Weights of a small multi-label image tagger: 9200 steps, batches of 256.
Rows from block 12, named by matrix and row number. Each number is 128 + 24 x the weight over its row's rms, rounded and kept within 0 to 255. All counts start at 0.
# mid00: scale 1 3x3 conv (model.blocks.12.mid.0.0.weight, 48x48x3x3), inputs 0-15, a 3x3 kernel for each
mid00.0 [130 120 113 124 124 141 140 128 124 160 131 139 167 114 130 144 155 127 134 119 118 119 118 156 131 109 119 110  99  98 140 131 139 131 153 139 123 146 145 144 128 126 125 140 117 150 153 141 142 121 185 121 102 112 166 162 147 141  64 184 151 162 158 133 131 124 131 123 125 108 119 107 135 150 126 144 153 120 139 138 115 131 133 103 137 100  75 120 116  85 135 147 136 139 135 130 157 137 106 136 138 121 124 134 120 149 128 139 104 131 126 144 108 138 110 129  97 140 198 132 113 121 129  85 104 101 137 114 157 106 110 127 140 105 136 143 134 106 196 135 162 143 168 146]
mid00.1 [113 133 151 128 141 131 170 160 139 135 106 127 117 129 144 125 170 134 127 107 146 120 124 111 134 104  93 106 117 116 117 111 132 139 129 139 146 124 134 123 136 105 112 134 108 137 153 158 165 185 145 208 177 181  83 120 141  89 126 149 131 115 141 139 131 114 135 130 110 163 144 135 136 111 158 143 110 147 132 120 109 112 100  98  97 149 134 139 192 145 114 126 141 102 122 131 140 142 107 108 124 123 131 113 130 116 111 128 113 143 126 145 121 111 159 145 103 158 167 160 170  94 126 113  96  99 134 130 156 134 106 111 117  97  83 123 168 120 136 123 176 162 161 119]
mid00.2 [ 92 133 130 105 123 143 133 149 160 156 150 125 154 138 102 132 127 101 123 122 122 157 138 128 148 144 124 134 118 121 151 113 107 135 115 114 158 144 125 151 116 133 151 135 100 103 145 116 114 103 133 142 127 112 104 176 115 118 157 106 105 126 119 104 122 116 132 134 152 129 127 171 149 149 163 139  68 107 127  94  90 149 114  89 160 182 120 176 131 113 110 128 107 140 132 142 136 153 142 113 115 141 126 121 148 107 136 134 151 105 114 140 176 113  65 103  88  99 194 192 112 128 166 110  99 105  97 146 125 101 133 107  82  86 137 108 171 166  84 117 131  96 121 107]
mid00.3 [109 134 131 110 115 110 104 128 103  91  87 151  97 128 149 122 208 169 132 158 129 138 148  95 116 134 114 122 113 132 106 126 133 107 124 102 132 126  89 112 136 118 104 135 141 184 159 124 133 137 148 131 158 184  76 117 148  70 108 176 106 183 179 153 135 170 125 142 128 123 134 101 144  85 139 136  98 171 173 119 151  94  80 111  80 146 109 119 152 133 135 131 115 113 122 125 105 128 130 133 129 102 141 107 106 146 120 114 137  83 139 104 153 123 128 168 154 153 150 117 106 167 155 106 142 137 172 162  98 106 115 101 118 146  96 116 128 160  87 134 119 125 155 168]
mid00.4 [ 93 153 119 106 132  98 105 105 136 130 123 125 107 100 129 108 119 146  98 103 114 129 140 115 141 148  95 132 122 112 144 128  95 135 129 112 123 140 138 118 146 173 113  93 134 141 128 148 151 122 109 141 133 111 126  93 120 176 118 101 211 192 131 132 144 138 141 130 128 131 106 117 138 129 122  97 107 135 109  66 153 106 107  64 198 151 125 175 221 141 120 135 135  99 114 127 110 125 176 119 126 140 116 140 149 112 142 152 117 111  72 136 124 100 169 197 113  97  92 133 106 100 121 128 147 127 128  94 146 151 125 112 114 126 108 118 132 157 131 132 135  76 104 125]
mid00.5 [139 132 124 119 123 117 141 142 124 120 119 121  79 110 171 133 165 187 139 135 162 150 139 142 170 125 126 131 135 126 135 125 114 138 140 109 157 142 117 129  94 130 136 120  86 133 135 113 128 127 151 111 111 160 153 128 129 122  99 138 145 126 136 149 117 125 148 105 113 105 112 136 129 109  81 107 106 126 107 150 208 147 186 133 151 103 152 152 130 128 143 142 133 149 146 136 150 130 137 139 145 131 145 142 147 120 128 123 143 120  95  65  97 163 123 153 157 161 106 135 125 106 173 123 173 157 155 142 119 139 164 119 112 161 114 118 100 125  89 113 147 106 156 188]
mid00.6 [161 126 111 161 132 139 152 154 174 132  75 142 169  93 163 140 129 134 125 112 117 146 122 146 131 152 167 128 124 111 128 118 130 137 130 129 149 146 144 152 144 123 106 128 134 151 191 120 147 168 164 189 150 168  79  78  93 121  96 106  73 120 120 146 116 104 165 136 123 124 102 135 133 155 135 133  93 127 123 103 107 115 100 124 124  68 124 118  78  92 132 115  79 139 102 118 158 145 167  99 145 124 133 127  98 134 122 110 150  94 123 143 114 151 113 141  72 107 148 105 115 142  78 110 110 146 120 107 154 135 127 119 122 155 123 194 174 169 118 122 149 146 172 168]
mid00.7 [112 106 122 126  92 119 146 114 168 128 139 153 114 112 132 119 105 193 145 111 134 122 113 124 118 123 122 124 155 141 124 113 146 147 144 168 166 144 156 163 134 122 126 128 128 103 116 138 108 138 123 110 140 111 147 173 177 118  83 139  92  91 195 108  81 105 125 101 104 124 124 117 155 120 138 139 103  96 135 128 163 144 152 159 154 156 152 141  80 132  94 144 138 118 135 136 122 148 133 130 133 118 153 143 142 147 146 156 133 144 119 145 115 117 138 107 147  99 134 150 142 137 112 149 138 136  98 138 128 115 160 151 136 192 130 139 147 148  96 112 134 104 128 165]
mid00.8 [130 117 117 120 121 122 133 128 133 116 113 140 109  76 130  95  77 113 123 126 109 127 147 110 127 122 115 140 133 116 119 121 130 130 117 131 110 133 108 119 113 120 125 138 115 108 149 172 213 101 212 110 136 155 110 122 180 141 126 154 119 106 106 107 128 105 132 111 118 138 134 133 152 118 105 123  89  87 131 133 122 154 176 177 137 170 146  77 111  63 127 117 119 116 117 127 125 124 123 117 110 109 117 124 128 126 119 113 133 143 147 104 124  99  99  86  84 125 131 129 155 123 147 119 126  98 121 126  94 107 123 119  67  95 138 119 164 188 126  57 182  98  71 143]
mid00.9 [105 122 110 110 113 106 121 111 143 127 195 127 155 103 109 148 130 140 124 116 112 138 109 115 133 132 124 137 115 125 121 129 120 121 140 118  98 116 134 133 117 159 156 133 117 160 167 165 132 174 172 133 213 135 157 166 149 170 110 142 118 109 124  85 103 132 125 128 139 121 146 149  68 117 102 110 104 123 156 110 139  90 129 116 137 109 129 125 104 141 143 122 132 132 124 124 134 136 146 118 103  97 136 139 118 134 142 122 125 159 132 125 139  93 104  96 122 161 147 131 108 114 135 124 147 131 167 143 134 156 125 116 111 120 120 110 206 151 119 187 128 106 130 125]
mid00.10 [136 156 157 125 142 106 123  98  75  82  84 111 121  78 117  88  88 146 118 115 137 102 124 143  96 111 118 151 126 119 154 117 105 133 118 110  98 127 110 112 124  86 147 107  90 134 104 121 123 120 159 119 123 122 147 149 149 166 142 156  97 148 120 120 128 149 139 148 126 144 121 107 127  99 112 123  94  56 143 114 100 131 110  91 157 141 122  97  99 167 117 149 153 126 173 122 147  99  72 135 112 127 130 126 129 120 146 136 109 132 125 117 125  76 104  97 148 131 168 154 137  84  94 175 149 138  92  75 106 160 140 134 120 151 128  95  88  99  95 119 118 110 131 155]
mid00.11 [117 126 117 113 125 123 140 130 150 162 111 123 123 104 141 143  96 120 156 126 143 134 127 127 141 144 142 132 146 143 128 138 146 118 137 114 123 122 126 121 107 134  91 127 146 130  98 136  92 100 149 111 115 105 168 182 130 154  97 130  88 109 137 101 119 119 103 100 120 105 115 148  89 143 118 139 113 108 150  98  98 146 112 137  99 125 128 101 132 171 153 144 140 110 106 145 135 134 134 126 147 127 102 131 134 147 151 122 139 138 113 172 112 110 100 110 139 166 216 131 196 104  99  72  69  88 151 128 110 106 116 102  86 108 123 168 167 125 149 101 121 128  97 115]
mid00.12 [109 111 124  87 109 124 106 119 130 126 152 100 115 134 139 150 130 159 152 155 136 126 135 127 128 125 134  97 101  69 112 123 105 105 106 123 154 129 118 118 117 128 124 103 132  99 119 121 131 105 128 149 148 121 141 146 116 164 132 126 166 185 155 133 142 136 121 107 122 107  98 130 108 129 114 138 112 122  86 117 126 122 115 118 127 136 121 124 108 120 136 115 130 132 134 136 123 143 132 126 133 156 131 160 140 136 122 126 109 131 154 119 139 155 130 109  94 163 112 143 147 127  95 111 109 125 129 119 109 145 136 111 172 148 126 120 110 137 145 131 121 134 136 141]
mid00.13 [108 160 169 114 128 146  96 136 144 116 122 120 117 135 159 114 170 138 122 118 145 120  99 131 145 133 134 172 198 183 207 190 226 153 189 214 168 166 147 139 143 157 174 171 154 130 136 110 123 127 131 115 124 150 114 140 123 171 134 123 134 145 138 143 119 132 135 128 127 134 122 122 123 133 128 113 136 139 144 155 151 151 151 112 140 150 118 110 127 132 115 116 119 120 116 108 137 112 112 112 119  99 112 132 122 119 148 132 143 120 120 119 148 141  92 129 126 140 136 112 180 152 123 148 111 124 140 127 136 143 126 147 145 145 115 118 143 145 130 157 134 130 129 131]
mid00.14 [134 117 129 134 146 124 142 139 147 163 153 112 138 133 116 124 140  83 120 103 117 149 136 149 161 149 147 120 135 151 145 129 137 123 113 142 129 114 114 130 131  75 127 116 142  92 114  96 142 150  97 137 104 151 135 127 151 141 147 195 175 195  84 132 133 136 117 133 115 153 159 145 169 136 130 140 126  97 105 148 113 142 111 124 115 128 148 107 167 105 139 142 118 147 136 103 123 129 127 136 124 136 134 132 124 103 122 138 152 154 147 105 120 100 116 149 107 132 136 150 113 166 170  91 113 129 135 148 146 148 168 138 130 113  88 158 198 160 145  97 155 120 143 115]
mid00.15 [104 128 130 129 116 126 140 117 120 170 106 187 131  94 163 147 104 145 142 143 139 108 103 111 101 143 137 124 161 119 146 143 114 144 117  98 106 156 168 155  93 144 119  84  77 158 115 154 175 153 126 201 158 111 165 145 124 153 142 114 107 116 127 122 133 117 139 170 123 140 138  89  88 115 176  89  70 134  89  60  71 114 144  91 121 123  82  96  81 105  93 116 133 126 145 114 121 132  90 114 115 132 106 127 112 107 122 120 121 111 172 121 166 182 133 124 169 129  76 153 131 113 148 153 158 150 153 134 167 118 103 130 125 133 128 187 134 180 177 143 190 158 104 181]
mid00.16 [153 145 109 159 139 125 121 117 113 106 100 110 131  80 109 146 129 100 109 129 133  95 135 163 107 109 139 125 122 113 143 128 118 120 125 115 119 124 116 129 142 135 128 128 135 152 137 139 200 145 145 182 194 148 154 147 120 137 116 133 198 155 119 137 127 139 125 128 145  81 110 147 118 135 122  93 127 119  96 141 149 147 115  94 133 112 103 179 128  62 134 130 111 170 139 130 116 128 131 118 127 130 126 125 139 105 104 111 125 125  92 162  95  93 211 145  80 103 116 103 141 118 116 123 104 117  92 117 145 107 126 168  96 129 163 141 108 119 139  80 108 173 154 117]
mid00.17 [122 113 119 117 119 108 128 106  97 127 171 114 126 136 123 123 139 154 120 115 119 115 115 132 144 114 111 103 112 111 137 115 140 111 115 139 115 114 111 141 111 102 108 115 153 139 180 119 185 132 155  85 111  98 135 112 146 123 130 156  96  91 166 129 151 121 118 126 113 133 109  86 112  97 111  99  74  85 141 145 125  73 154 157  64  99 122  68 105 147 130 123 142 111 141 133 131 112 124 124 118 120 125 113 111 137 113 115  81 146 148  94  83 189 101 120 172 113  79 134 133  69 128 159 106 102 151 118 137 145  80  83 151  89 116 118 139 112 186 112 116 160 154  76]
mid00.18 [124 126 120 142 125 125 117 120 127 151 132 116 151 123  91 151 155  91 160 131 134 157 159 164 211 191 193 159 149 134 139 121 125 139 113 123 150 148 164 155 139 150 154 142 105 128 115 136  85 101 126 102 104 138  88  94 106  93 126 128  99 124 102 122 103 111 132 124 131 152 164 148 131 151 114 156 124 122 186 144 104 134 158 163 152 125 150 139 164 135 117 136 149 118 135 137 130 115 127 124 113 123 108 103 114 113  82 107 129 129 108 148 129 113 130 136  85  86 123 119  78 159 158 123 133 144 117 149 148 178 133 202 136 202 201 106 126  78 118 126 108 144  93 103]
mid00.19 [118 128 127 109 114 137  94 149 127 158  97 134  97 177 125 129 138 170 111 125 135 116  95 128 106 100  92 120 128 119 115 143 116 134 116 120 117 113 117 103 102 105 121  90 144 132 124 143 208 156 160  95 210 163 128 106 107 113 117  99 118 103 115 124 122 142 128  96 110 124  76 110 168 113 125 120 184  70 134 124 129 110 128 147 136 129  85 109  87 126 107 132 121 133 113 102 119 123  93 111 118 114 126 136 126 112 126  88 126 120 165  90 155 135 137 135 167 136 136 110  94 143 126 104  97  97 166 172 121 173 159 136 141 151  97 124 114 139 117 207 141  95 201 138]
mid00.20 [119 127 124 112 116 120 114 133 151 102 148 179 118 116 159 126  87 107 124 134 120 123 120 101 146 120 100 115 159 143 118 123 143 102 145 161 115 124  96 127 170 145 104 127 137 149 106 114 130 111 118 126 136  83 117 157 202 115  91 173 145  73 153 107 131 100 133 156 119 131 158 164 127 118  94 120 165 102  94 116 107  60 113 169  47 122 173  54  69 142 113 134 141 122 129 148 140 135 124 127 138 130 145 135 140 148 142 135  51 130 196  79 106 155 127 110 140 150 139 114 129 133 139 106 130 132 126 114  96 147 115  92 162 100  88 171 108 121 154 108 108 143 123 115]
mid00.21 [124 112 126 128 131 102 127 140 120 138 100 117 133 157 114 106 140 125 121  94 104 124 102  99 100  99 104 134 122 143 126 126 109 136 112  98 136 115 128 143 120 120  94 121 105 106 151 116 104 104 105 104  99 123 124 124 116 144 119 143 110 140 113 139 110 152 136 133 158 142 140 151 154 139  37 149 128  61  96 123 105 118  76  52 153 149 104 133 145  77 131 126 108 125 115 106 130 125 105 107 153 149 128 140 140 122 114 133 102  58  98 179 147 121 166 156 120 125 113 146  72  87 132 127 154 159  99 144 140  80 118 162 115 153 112 126 148 110 135 153 108  86  96 124]
mid00.22 [118 119 105  91 121 117 103 120 121 140 130 135 112 106 229 131 159 141 146 137 164 144 142 132 139  93  90 136 133 134 115 136 123 109 138 111 112 115  99 135 140 132 125 120 143 128 133 182  99 144 159 134 172 135 147 126 102 118 107 152 131 156 128 123 118 134 101 108 104 121 108 108 178  69  71 119  61 116 110 106 115 163  89 137 168 112 123 118 107 133 116 121 140 117 150 132 122 132 132 142 146 127  99 138 124 113 130 135 101 106 116 107 132 176 122 165 187 116 148 151  73 136 172  88 140 148 133 152 116 141 158 146 161 133 107 105 113 132  92 137 225 103 189 181]
mid00.23 [128 111 115 119 124 117 107 122  90 124 159 115 110 142  75 117 155 105 122 162 182 112 149 165  97 140 125 123 143 119 127 140 139 134 155 136 136 121 104 146 123  88 111 140  70 102 111  89 132 144 136 127 144 111 119  96 101 138 138 117 170 157 121 120 133 154 117 118 153 105 143 147 169 156 148 110 116 109  73  96  72 103  87 115 141  80  70 141 109 114 121 127 131 145 129  96 148 119 116 134 139 102 112 122 127 116 120 121 129 138 119 148 147  77 102 153 117  91 109 109 114 116 129 138  96 127 147 177 138 101 127 155  88  90  79  90 132 113  74 123 100  72 142 106]
mid00.24 [176 146 128 156 124 154 147 157 174 132 185 153 115 114 104  82  96  58 122 122 144 113 138 144 113 116  99 119 113 134 115 142 119 123 143 120 136 148 139 125 115 117 127 135 112 166 121 132  73 110  74 122 137 136  82 104 144 117 130 123 137 177 158 146 125 155 106  90 135 119 120 163 148 162 157  98 108 121  75  80  47 113  70 117 127 106  79 135 160  96 153 139 151 133 116 135 151 117 164 116 127 115 113 124 124 132 124 125 108 151 140 118 134 134  87  91  91 102 121  96 112 154 102 118 110 113  99 135 128  86 140 113 137 128 105 136 161 139 126 141 123  87  95 102]
mid00.25 [ 93 136 148 110 142 152 130 135 120 142 121 129 126 156 130 127 149 132 125 111 116 158 137 121 123  99 114  99 130 155 105 154 163 104 133 138 139 121 193 152 120 137 137 132 108 110 121 121 129 162 169 113 126 178  98 135 101 108 151 171 133 179 151 137 128 130 117 131 119 129 136 123 183 154 124 173 112 114 131 108  74  37 106 166 103 141 188  77 104 169 105 131 127 104 148 132  89 144 139 130 132 111 125 138 124 126 113 125 104 133 131  64 142 150  79  95 133 105 120  88 104 161 150  86 147 149 120 119 108 118 139 150 145 116 106 136 112 119 108 143 144 108 115 131]
mid00.26 [135 138 146 126 136 177 144 159 175 132 158 125 119 134 104 178 118 138 123 115 109 171 134 120 155 130 132 139 184 195 156 160 197 178 199 205 112 134 152 146 141 116 144 132 143 133 133 163 139 116 132 136 160 113 111  97 127 114 124 126 121 171 141 128 127 132 130 126 134 126 120 104 136  93 134 125 139 129 142 112 127 119 116 177 113  70 119 158 121 156 117 101 105 103 127 103 117 132  91 116 108 113 112 118  93  99  93  83  97 141 123 141  82 118 138 149 132 132 100 131  83 138 112 137 160 115 135 156 105 154 118  94 147 130 125 126 156 112 126 166 145 145 166 117]
mid00.27 [159 127 139 127 127 155  95 136 161  98 129 150  92  88 104 129 125 118 119 138 144  97 114 115 156 131 127 142 144 127 132 118 156  95 144 144 110 124 117 107 102 100 110 120 133 130  69 123 128 113 120 159 144 111 139 118  66 167 138 140 128 120 131 133 114 109 145 109 152  99 120 121 113 134 166  88 105  87 112 102  63 100 123 115 108 145 168 107 145 119 141 120 131 121 154 155 104 162 163  91 108 123  95  84 137 122 121 159 100 133 114 138  88 100 106 158 142  94 140 117 112 138 130 138 174 148 146 133 100 173 119 109 157 127  74 104 145 148  84 101 102  86  83 111]
mid00.28 [145 136 116 137 124 116 144 130 138 100 125 114 114 127  79 137 140 104 121 120 119 142 139 147 133 160 149 146 130 160 138 117 133 125 111 137 101 120 133 147 142 120 147 150 139 112 128 139 106 109 114  78 126  91 138 108 140 110 133 170  93 180 108 129 113 114 116 136 115 146 122 101 123  94  94 104  90 102 110 100 132 171 130 118 124 105  96 111 105 106 122 134 139 106 147 154 152 143 130 148 144 152 142 156 142 130 137 128 116 140 134 112 132 159 106 121  98 142  81 119  93 139 141 107 121 101 115 112 150  68 171 118 111 134  82  82 141 110 121 161 119 118 140 158]
mid00.29 [128 147 144 142 123 106 131 119  76 113 154 149 121  74 168 149  96 129 120 146 135 100 128 127  98 140 181  89 125 108 130 143 133 136 126 109 103 153  92 135 143 136 147 128 123 132 118 105 157 116 110 131 123  99 109  99 130 137 115 143 139 136 192 110 113 131 108 135 110 139 119 101 126 171 122 155 149 136 164 105 104 132 143  77 160  91 131 149 119 108 150 127 132 134 145 122 131 133 105 151 125 130 141 126 127 130 132  94 147 124 101  91 119 125 143  91 152 131 134 139 110 101 118 128 113 130 142 156 109 103  90 157  77 168 208 131 115 143 120  74 121 102 119 159]
mid00.30 [124 122 124 126 109 120 131 122 125 153 145 159 103 125 124 109  84  88 134 119 125 170 150 130 166 153 162 118 105 106 120 124 131 105 121 128  95 144 184 100 159 150 138 133 112 114 133 130 133 149 155 128 173 121 104  94 112 119  85 112 124 125  85 107 138 159 128 159 165 110 121 167 154 151 165  93 105 130  86  95  98 146 149 131 108 173  87 105 117  99 125 116 121 114 133 122 123 147 123 158 134 118 113 114  92 111 134 120 134 142 112  94 142  94  97  97  93 196 150 150 183 131  99 152 172 123 147 104 114 130 137 120 146 164 159 166 139 183 161 130 138 166 142 164]
mid00.31 [119 129 134 138 139 146 121 150 148  92 136  90 137 153  88  96 117 110 123 142 128 104 126 113 135 123 118 130 139 144 149 119 173 143 150 162 138 132 140 134 142 127 117 160 119 177 116 106 205 173  77 143  81  88 136 142 117 113 162 124 123  93  99 115 128 105 128 123 139 117 142 147  38 120 177 100 145 139  53 137 158 125 129 136  88  90 137 141 129 134 124 141 141 119 148 146 107 132 146 145 136 113 139 129 121 113 121 127 134 151 118 112 139 117 135 150 113 148 126 119  96  90 142 102 124 149 127 142  75 107 117 118 112 122 142 101 119  73 164 120  62 148 117  79]
mid00.32 [112 127  93 129 114 100 143 137 143 161 156 106 171 171 133 105 121  96 121 125 146 120 150 146 128 116 105 119 122 119 128 135 122 155 130 123 123 120 147 125 162 128 142  98 119 134  98 139 138 136 123 129 114 137 143 147 124 176 134 101  96 122 112 134 149 108 147 119 113 153 119 105 122 127 148 142 109 147 148 118 121 187 182 101 188 122  90  60 111  27 144 146 121 134 128 136 152 118 151 130 136 125 122 130 122 120 141 129 173 146 109 197 145 135  23  83  97 146 105 133 147 131 118 146 127 134 130 114 127 128 111  77 144 101 132 109  98 116  92 109 123 119 130 134]
mid00.33 [132 125 127 156 126 121 131 162 147 117 120  95 154 138 119 111 118 109 120 145 118 118 127 121 101 115 120 145 137 123 117 132 114 130 136 114 109 106 115 134 116 136 155 165 161 121 131 124 142 138 143 134 145 124 192 143 103 201 166 138 104  78 116 103 104 142  95 103 118 154 179 124  84 107 111 114 151 166 111  99 144 138 194 121 166 152 113 119 123  67 120 120 135 144 146 112 120 154 109 114 132 123 122 116 110 128  96  77 149 166 135 150 152 111 150  84  41 160 156  89 193 169  73 107  96  70 142 110  99 151 121 102  86 124 135 173 106  86 150 132 123  97 133 133]
mid00.34 [ 91 104 117  89 115 132 128 137 106 148 121 138 108  99 106 134 129 114 134 152 129 156 141 110 115 111 100 145 151 165 117 147 135 108  94  81 105 112  97 123 121  94 119 125 117  97 115  77 121 138  96 114 131 154 144 113 118 127 107 140 114  80 117 117 128 129 104 112 122  99 145 145 140 137 129 146 125 107 131  99 105 134 115 131 125 100 143 115 111 149 125 135 138 114 136 149 117 179 121 120 115 116 112 116 110 110 125 121 160 122 120 117 140 120 147 118 127 114  80  99 124 111 117 123 116 108 150 117 145 129 132 106 133 125  94 128 136 136 113 117 125 136 133 128]
mid00.35 [125 141 138 102 108 149 111 114 131 191 148  91 140 106 103 154 171 124 125 120 137 123 117 162 133 129 172 126 132 128 119 144 117 105 143 134 153 124 130 126 140 125 124 113 148  54 147 150 126 123 142 149 158 122 123 158 125  95 105 102 107 127 123 136 136 145 153 148 123 136 137 130 136  64  70 177 106  69 219 151 123 144  99 109  74 113 140 130 161 194 138 125 123 140 133 117 123 143 139 117 134 122 112 135 130 112 130 110 154 111 111  88  95 127 142 160 211 144  92 119 103  79 164 139  94 161 142 166 145 146 161 151 137 134 133 124 105 135 170  98 118 199 141  91]
mid00.36 [118 129 123 119 135 117 126 122 109 158 102 117 132 109 143 120 117 162 139 142 139 124 132 127 125 125 115 153 111 122 145 125 117 138 126 128 135 133 158 106 100 146 104  90 108 112 120  93 106 131 100 143 106 131  87  84 135 157  90  96 175 132 109 136 139 133 124 131 140  85  98 141 104 109 141 139 109 120 117 145 139 139 116 170  95 143 139 134 132 127 103 139 129 123 141 118 128 122 124 117 125 116 126 129 131 115 138 117 126 114 125 114 135 131 150 139 125  74 106 104 205  97  94 224 233 105 136 142 139 158 115 103 173 127 109 120  89  78 175 115  99 179 174 153]
mid00.37 [134 131 138 131 125 123 117 110 118  76 129 111 143 138 171 141 179 127 157 152 163 125 137 116 125 120  95 137 132 148 140 143 130 122 109 127 136 158 145 150 153 123 155 149 123  76  96  90 104 158 142 104 102 120  83 147 139 136 130 128 108 107  88 150 114 139 142 145 179 143 134 185 102 152  96 100 134 161 125 177 135 127 125 128 146 121 129 109  80 104 148 132 135 125 115 101 115 117 113 127 130 115 130 128 107 120 116 139  95 159 168 150 138 109 115 174 132 139 134 113 154 136  50 123  97 118 125  99 123 117 101 115 144  93 113 109 103  79  70 106 156 148 166 144]
mid00.38 [110 128 145  93 126 119 122 125 127 136 131 127 129  85  91 177 171 170 100 111 145 112 130 143 149 130 139 126 139 130 130 122 112 117 112 122 155 108 147 141 119 137 119 128 139 200 226 179 180 166 225 166 193 170 151 109 117 113 131  95 100 122 142 128 143 128 114 130 165 118 153 148 175  84 110 165 103  99 160 153 118 158 124 101 128 117 125 149 164 157  94 117 121 139 129 137 144  90 138 125 137 121 127 125 131 135 131 144 124 106 113 170  95 131 162 167 132 107 124 158  78 166 119  99 125 119  91 133 128 109 155 124 164 131 131 138 148 160 139  89 159 120 144 161]
mid00.39 [138 120 138 139 143 131 139 131 140 155 101  87 130 124  98 147 165 157 133 133 128 137 147 106 155 121 127 129 127 132 127 123 138 112 129 132 114 125 121 127 137 101 200 188  66 134  96 114  66 107  78 158 133 173 150  80 131 102  75 142  81 126 177 135  99 118 137 106 127 120 109 105  86 159 114 187 178 112 176 162  63 128 107 102  94 100 160 109 160 178 144 120 123 145 141 163 151 123 144 136 120 136 139 127 123 124 126 124 138 100 122 116 103 124 127 194 157 115 100 144 140 119  82 125 145 159 115 132 127 107 113 111  92 103 142 128 133 132 122 118 116 113  96 153]
mid00.40 [125 154 144 147 128 119 148 165 166 113  90  84  78 147 147  67 126 155 122 121 129 147 134 137 176 161 168 119 155 114 125 119 116 125 121 126 140 132 153 120 125 128 108 123 107 100 124  65 128 121 137 111 171 137 116 110 141 148 109 144 130 125 144 130 123  97 164 132 116 179 149 136 143 118  62 110 199 100  82 154 124 139 144  89  87 150 113 141 120 132 113 147 122 158 159 123 156 158 180 148 149 154 123 112 106 123 109  88 108  90 138 121 125 120  95 133 146 112 125 164 111 118  74 132  93  69 155  99 124 148  87 144 138  94 135 128 132 104 142 142 123  93 129 157]
mid00.41 [128 104 142 108  98 103 121 118  99 134 151 118 136 126 113 142 127  89 176 154 163 112 128 173 143 131 173 133 125 125 102 135 141  87 139 119 142 131 112 154 136 117 177 122  87 120 133 116 102 123 111 106 106 137 155 157 140 135 121 151 123 136 131 149 115 136 116 155 129 147 151 119 114 154 138 130 149 117 126 140 112 189 194 180 156  89 193 210 204 167 114 113 138 131 124 102 155 126 116 126  94 117 135  97 105 123 119 121 145 193 119 164 119 117 226 159 130 125 117 128 162 111 121 146 143 105 118  91 119 107 140 151 123 141 138 102 115  84  97 115  99  68  77  90]
mid00.42 [138 143 131 144 152 155 122 109 113 130  93  81 133 121  69 192 189 138 152 150 151 145 132 117 121 126 140 142 134 115 130 149 141 156 144 135  85 104 122 113 153 128 111 119 107  88 141 121 124 112 128 101 128 138 140 132 132 106  97 154 173 154 151 136 123 126 133 170 148 130 129 136 123 113 114 111  86  92 150 101 100 123  87 130 152 113 123 117  83 168 146 132 141 149 137 174 132 117 119 148 154 129 152 130 119 119 120 105 154 125 145 157 132 124 177 134 165 143 142 111 129 115 161 110 124 145 146 176 113 102 112 152 146 178 163  98 103 108 127 108 118 221 172 129]
mid00.43 [142 128 124 126 126 115 116 121 111 139 176 151 123 130 129 156 135 150 153 134 130 147 101 112 128 126 134 110 126 133 132 145 129 118  98 128 108 138 136 148 124 128 140 150 157 162 162 166 128 138 140 170 148 180 106 108  97 165 171 111 132 147 111 134 130 148 100 125 124 107 115 134  83 133 164  92 129 205 142 131 193 166 181 123 161 152 145 111 128 128 131 126 126 119 124  94 109 145  86 118  97 123  95 101 130  92 109 116 151 156 143 125 162 152 113 174 187 129  78  96 155 154 137 180 170 120 121 108 119 149 132 113 186 128 133 157 146 164 146 125 119 176 109 132]
mid00.44 [109 121 124  99 109 114 117 133 122 151 175 186 142 119 152  88 124 113 119 120 129 106 120 119 129 125 114 114 121 110 106 136 129 140 134 124 133 148 114 139 119 122 150 109 125 102  88  97 102  82  88  88 122  87 113 115 112 110 105 121 108 117 114 145 159 108 133 131 114 132 141 144 136 144 188 155 101 183 145 121 120 140 110 128 121 120 137 125 152 129 113 112 120 126 120 123 103 125 126 111 111 120 134 131 113 125 126 124 118 144 149 110 142 142 117 117  93  79 121 161 104 143 156 119  79 115 147 132 134 163 122 107 146 112 152 103 165 201 103 122 137  75  93  95]
mid00.45 [114 128 115 121 115 102 108 136 119 114 151  93 107 133 120  83 124 123 105 110  99  99 106 104 128 134 118 117 133 111 129 115 114 116 126 109 121 106 102  82 116 115 118 118 167  93 121 132  93 115 124 101 132 125 106  93 112 168 126 118 151 101 113 121  87 107 114 101 114 117 106 134 117 151 104 116 166  92 126 159 132 120  83 102 132 172 117 112 149 114 117  96 134 112  93 134  95 118 151 140 135 144 156 136 162 135 171 154 112  84 107 116 101 109 119  65 126 103 106 115 235 163  97 217 108  78  88  94  81 110 119 126  94 114  80 106 111 113 142 109 118 117  72  87]
mid00.46 [137 122 130 132 131 126 111 106  81  80  79 133  86 132 175 108 166 203 126 107 129 178 141 125 141 131 118 147 145 124 126 121 121 117 126 121 120  95 118  99 128 113  59 141 153 145 112 122 132 122 122  96 114 128 113  98 121 111 137 125 129 146 141 127 144 132 130  99 103 109 103  70 119 148 151 123 114 151 106 131 159  98 101  94 152 135  98 118 134 223 141 116 132 134 153 134 119 128 110 122 150 139 142 136 130 141 119 112  78  95  93 140 163 141 124 176 184 106 184 131 136 122 129 135 116  88 118  91  99 126 104 103 109 109  73 115 111 121 122 110 128 102  81 131]
mid00.47 [126 117 120 133 125 138 135 110 126 126 125 172  99  98 188 133 135 119 146 138 122 139 133  99 133 132 132 141 128 115 135 119 120 115 107 142 102 116 141 148 116 165 111 150 159 102 186 176  43 152 157  86  55 144 142 120 120 115 112  79 114  91 114 139 120 117 126 115 107 153 129 118 143  99 110 154 100 180 116 103 114 169 121  85 140 140  98 155 134 109 124 124 110 141 133 112 142 120 118 124 128 133 128 119 142 136 129 145 129  97 116 120 106 135 147 139 101 122 108 130 117 110  85 125 146  98 132 120 132 132 116 122 121 157 128  80  94 167  79 149 198  67 133 153]